{"arch": "swin", "crop_scale_min": 1, "hidden_act": "swiglu", "fused_qkv": true, "layer_scale_init": 0.01, "inner_norm": false, "depths": [6, 6], "residual_init": "none", "epochs": 25.4, "warmup_steps": 1010}
Rows from block 4 of a small segmentation model, named by matrix and row number. Rows with one number belong to one neuron. Each number is 50 + 12 x the weight over its row's rms, rounded and kept within 0 to 99. All counts start at 0.
After each neuron's rows are labels from the 100 images, of 14976, where the neuron reaches its largest size: "patch colour" is the nearest of a few named colours to the mean colour under the peak; "peak on" is the class under the peak. Only what is clearly more common there than usual is listed. The data: small charts drawn from random numbers.
# gate: MLP gate (model.blocks.4.mlp.gate.weight, 192x48), inputs 0-47
# fc1: MLP up (model.blocks.4.mlp.fc1.weight, 192x48), inputs 0-47
# fc2: MLP down (model.blocks.4.mlp.fc2.weight, 48x192, transposed), outputs 0-47

gate.69:53 68 57 55 44 54 61 48 57 64 56 43 47 31 65 63 57 25 48 64 41 79 34 42 63 36 53 51 55 38 50 48 52 41 59 60 49 33 65 39 49 40 86 52 39 45 45 45
fc1.69:44 45 50 57 67 65 44 48 34 53 59 61 55 31 69 58 30 41 44 33 55 63 51 44 44 47 36 58 64 28 53 25 49 45 65 41 55 69 63 43 42 38 66 42 27 52 54 68
fc2.69:61 47 47 37 67 22 66 45 63 57 24 52 52 55 51 47 46 73 29 63 58 50 59 62 45 51 47 74 57 34 44 70 54 40 54 64 33 41 36 45 59 37 59 44 57 47 56 39
patch colour: brown
peak on: data marks

gate.54:60 47 47 37 43 54 37 51 57 25 46 65 42 53 43 49 70 49 47 25 55 44 33 54 67 49 30 44 78 63 59 53 27 60 46 72 50 48 38 56 45 48 50 29 55 35 38 51
fc1.54:70 61 43 48 45 52 66 60 21 52 63 44 65 44 36 40 45 61 27 49 51 49 42 61 43 52 46 44 49 65 51 39 61 40 54 42 70 52 43 56 53 66 47 54 24 27 70 29
fc2.54:69 46 41 70 47 29 45 45 39 47 41 73 61 85 52 51 57 55 37 40 47 59 48 40 58 51 52 80 48 45 49 44 51 47 49 67 31 41 56 42 70 49 54 49 58 60 35 65
patch colour: purple
peak on: data marks

gate.102:70 40 31 66 50 28 74 47 69 62 62 72 49 59 36 50 44 63 65 44 58 51 48 28 44 39 45 55 29 57 53 56 65 46 35 38 52 41 58 59 58 60 48 66 54 53 45 38
fc1.102:62 26 34 58 43 43 64 62 62 63 66 75 40 49 31 59 38 63 74 37 58 54 50 32 39 35 39 55 40 64 42 71 62 62 46 49 42 50 60 50 43 50 39 66 52 51 41 49
fc2.102:73 45 73 53 77 57 47 44 45 55 55 48 57 46 73 51 56 41 28 55 53 35 44 63 50 50 61 46 37 60 41 33 39 83 54 60 52 42 48 27 48 59 40 49 47 58 64 59
patch colour: grey; brown
peak on: legend

gate.71:42 51 58 33 61 48 49 58 59 40 49 63 55 61 49 56 60 44 32 56 48 41 44 54 39 46 48 37 64 62 49 37 66 63 67 23 49 29 41 47 71 43 24 51 74 27 54 54
fc1.71:53 45 53 59 41 63 54 39 28 41 56 43 53 47 46 58 41 53 59 30 33 57 66 48 43 60 52 45 36 41 55 67 45 34 50 70 54 71 61 56 35 53 73 54 34 78 41 73
fc2.71:38 70 62 59 58 59 59 57 60 54 38 46 49 66 67 43 30 48 62 57 23 51 54 36 78 41 41 42 52 67 36 49 73 55 51 33 47 58 58 45 50 47 64 56 62 33 66 52
patch colour: grey
peak on: data marks; axes and grid

gate.91:51 54 49 57 42 56 28 47 60 39 39 65 30 45 86 44 64 65 63 72 46 35 43 38 62 60 48 46 54 46 65 51 35 48 59 29 26 67 52 41 61 46 49 40 57 48 57 51
fc1.91:35 43 37 44 41 49 76 61 46 50 46 18 54 59 35 48 40 51 42 40 60 46 54 83 38 50 66 70 48 42 29 63 62 65 47 63 57 44 51 48 38 49 63 49 39 53 60 55
fc2.91:48 56 57 60 60 49 39 38 30 40 44 72 44 51 59 43 66 68 63 57 68 58 43 56 76 56 74 45 27 57 60 48 61 68 35 43 34 43 47 41 69 53 41 49 63 60 46 55
patch colour: brown; purple
peak on: data marks

gate.105:56 62 47 53 48 62 55 38 41 51 40 27 44 25 68 73 57 40 41 34 71 47 67 55 63 40 48 48 67 68 57 68 51 54 54 40 35 63 65 62 54 60 47 54 43 30 60 57
fc1.105:35 46 64 78 31 47 40 61 50 36 25 62 61 59 60 31 47 43 61 37 58 50 45 36 46 51 64 44 57 41 59 42 64 38 53 50 50 53 80 56 48 52 52 32 42 53 62 72
fc2.105:50 52 59 60 64 65 47 61 51 38 66 67 42 39 48 58 71 53 55 64 35 43 38 73 50 43 43 83 63 35 43 59 52 45 44 47 55 42 34 40 62 56 60 39 36 27 36 50
patch colour: grey
peak on: data marks

gate.28:70 55 40 46 60 62 53 55 60 60 33 39 67 67 56 55 50 34 55 51 41 61 52 65 44 37 59 47 41 30 57 61 49 69 40 45 76 61 64 72 28 53 63 35 60 60 43 55
fc1.28:46 61 61 44 45 47 35 35 47 39 48 67 64 34 43 42 45 32 49 29 64 53 61 49 66 54 52 50 47 63 81 57 52 41 54 30 27 54 43 42 79 70 54 57 57 49 44 47
fc2.28:44 58 53 70 34 34 52 60 43 59 43 46 59 67 63 36 38 35 66 50 68 66 77 48 49 43 55 60 52 59 40 55 46 41 54 47 51 53 25 37 51 26 42 38 63 69 67 48
patch colour: cyan
peak on: data marks

gate.21:48 41 57 37 56 35 46 58 81 35 41 42 60 35 60 65 50 61 64 37 60 73 45 40 74 59 75 43 73 43 41 45 36 50 38 48 56 67 40 43 56 52 54 45 50 48 58 59
fc1.21:51 55 46 52 49 57 40 27 09 44 44 40 56 43 54 56 47 52 38 58 52 50 54 46 60 53 62 38 44 70 69 63 57 35 63 65 51 53 41 54 47 41 29 70 31 49 74 54
fc2.21:68 29 59 43 38 66 33 39 41 64 40 54 46 41 72 56 53 44 64 56 52 55 51 49 51 45 67 69 28 47 54 36 60 24 39 60 46 50 48 41 59 65 52 42 63 31 54 72
patch colour: purple; grey
peak on: data marks

gate.80:57 49 61 54 54 48 60 49 45 69 55 39 65 58 55 56 41 42 31 35 38 56 45 57 30 54 64 70 71 26 72 46 61 51 76 40 47 52 33 60 49 49 22 52 40 53 43 52
fc1.80:55 46 78 39 50 43 57 67 33 66 62 50 63 54 34 44 36 46 50 40 32 50 31 65 44 39 63 59 69 46 72 34 54 50 51 44 55 70 30 67 50 52 37 40 42 44 49 39
fc2.80:57 56 53 46 73 40 45 53 33 28 52 52 34 29 71 37 65 70 60 64 49 40 42 46 65 48 68 69 42 44 49 34 52 38 55 62 52 61 58 41 52 56 63 51 62 56 40 74
patch colour: cyan; grey
peak on: data marks

gate.118:50 59 42 58 32 38 62 67 60 69 57 38 66 49 39 74 53 48 41 27 49 45 27 56 56 59 64 70 45 51 65 29 55 62 54 46 55 54 62 72 49 27 46 42 51 48 56 50
fc1.118:51 45 57 37 66 63 46 33 41 11 48 57 47 47 60 31 51 45 65 64 50 50 64 43 49 27 41 31 54 58 45 67 43 42 59 50 52 53 40 27 51 72 57 54 39 49 45 34
fc2.118:55 57 39 54 31 54 39 65 51 49 51 48 53 74 39 60 39 50 47 34 65 67 69 73 54 61 28 31 30 57 60 64 49 27 34 54 36 48 54 48 62 50 47 34 55 50 54 36
patch colour: grey
peak on: data marks

gate.97:47 34 76 42 41 56 45 28 46 48 47 35 67 39 61 53 30 47 40 34 35 52 50 54 58 32 56 46 69 37 66 39 55 26 58 70 54 64 54 51 53 46 33 49 58 71 47 44
fc1.97:54 32 82 37 49 60 43 38 33 58 56 50 63 39 45 43 49 54 33 38 36 44 66 62 52 44 57 53 55 44 70 26 55 33 74 54 42 50 48 40 54 46 26 55 49 67 40 49
fc2.97:64 72 35 57 84 54 31 51 30 40 55 50 27 35 45 57 57 38 44 60 41 57 54 49 40 40 47 52 44 48 29 26 47 36 42 36 62 45 50 52 56 45 61 68 51 41 58 58
patch colour: cyan
peak on: data marks

gate.58:49 45 48 69 67 27 53 47 62 31 66 47 62 55 42 40 67 59 49 30 57 64 72 32 72 52 25 62 45 43 57 47 54 43 44 61 70 35 55 56 39 44 56 53 58 39 56 43
fc1.58:40 34 58 78 65 48 47 68 66 39 66 41 52 38 56 48 65 60 60 38 41 69 63 20 63 55 66 50 36 46 47 31 64 37 43 51 57 50 52 43 34 46 62 59 55 46 41 48
fc2.58:36 57 68 39 50 53 49 42 51 58 30 47 47 39 39 44 28 33 56 63 46 32 65 50 33 55 35 63 45 41 37 42 43 48 49 67 55 34 38 46 63 66 66 60 36 81 55 45
patch colour: purple; blue
peak on: data marks

gate.74:48 40 69 51 59 54 21 52 58 25 50 45 50 56 31 49 47 51 42 48 55 65 42 49 65 71 44 41 40 58 55 42 54 47 41 45 58 78 49 50 27 58 66 38 42 66 23 47
fc1.74:42 61 36 47 42 42 45 60 14 60 39 50 60 57 67 51 43 56 79 69 57 37 43 55 65 47 59 67 42 66 36 67 39 37 60 54 41 42 53 46 63 46 38 32 56 57 52 47
fc2.74:49 34 50 60 36 38 44 41 38 37 54 45 40 63 32 58 67 31 25 34 55 62 64 54 30 63 58 59 53 52 70 61 51 27 40 36 34 42 67 54 61 38 52 42 55 47 60 52
patch colour: purple; brown
peak on: data marks

gate.62:39 49 43 62 64 77 55 47 57 63 19 52 40 39 34 61 42 36 45 41 51 44 39 66 59 35 59 55 61 54 43 53 58 33 31 53 59 49 51 57 48 35 55 35 37 26 69 45
fc1.62:49 40 52 44 47 28 64 59 44 34 63 44 57 60 69 45 59 66 38 57 50 61 50 41 48 59 53 43 31 42 60 46 45 60 80 34 36 38 49 33 56 63 39 70 52 76 33 55
fc2.62:42 59 39 46 83 29 61 66 51 62 17 40 31 60 39 62 54 33 52 57 61 58 73 55 51 56 46 53 35 35 49 52 48 59 53 54 50 60 56 42 56 37 32 57 52 46 61 46
patch colour: cyan
peak on: data marks

gate.93:28 53 42 45 48 53 54 51 32 67 64 58 35 62 63 37 67 73 52 68 22 42 47 48 34 58 63 33 29 49 45 39 45 51 46 48 56 59 47 53 28 50 46 52 70 65 47 39
fc1.93:21 53 39 47 36 42 56 65 34 53 57 52 46 53 65 28 73 73 58 65 28 61 59 53 53 64 57 46 65 30 65 53 35 60 56 54 44 61 41 62 39 56 51 52 64 46 52 56
fc2.93:43 45 61 58 48 55 52 46 39 35 42 62 32 37 47 42 41 23 27 52 34 31 58 49 50 43 54 29 36 53 48 52 41 62 69 67 60 61 41 57 48 33 63 64 24 39 58 53
patch colour: pink; grey
peak on: axes and grid

gate.163:35 69 51 58 52 69 37 52 60 42 43 49 53 42 58 20 55 63 44 47 39 46 42 61 71 78 43 63 41 37 59 29 52 45 35 50 71 61 34 43 48 40 43 56 63 38 57 57
fc1.163:61 59 42 67 55 42 48 60 80 37 52 51 41 26 56 56 40 60 67 35 49 57 78 42 59 51 49 62 49 45 63 64 49 45 34 53 53 35 60 59 69 41 40 59 46 29 52 32
fc2.163:47 52 71 40 46 66 30 62 63 62 31 60 64 46 38 63 53 35 49 43 34 44 45 31 48 29 43 72 59 34 47 51 52 52 81 46 44 51 28 39 51 61 54 50 44 54 59 59
patch colour: pink; grey
peak on: axes and grid

gate.161:56 68 69 31 52 46 41 49 69 13 58 50 40 64 64 53 31 60 41 34 52 56 44 57 70 44 31 55 58 53 50 41 61 48 39 47 51 66 60 62 66 63 41 45 61 50 42 44
fc1.161:67 51 46 57 57 44 81 33 50 53 59 25 48 40 51 50 67 37 51 15 41 74 55 45 53 30 59 36 59 51 36 61 52 46 55 62 64 66 46 48 49 53 56 63 51 58 50 49
fc2.161:60 64 39 58 30 37 57 64 58 56 54 35 77 68 59 57 49 46 78 44 49 32 39 50 46 61 48 42 32 47 73 58 59 56 45 51 35 50 40 42 26 37 55 61 61 57 46 45
patch colour: purple; brown
peak on: legend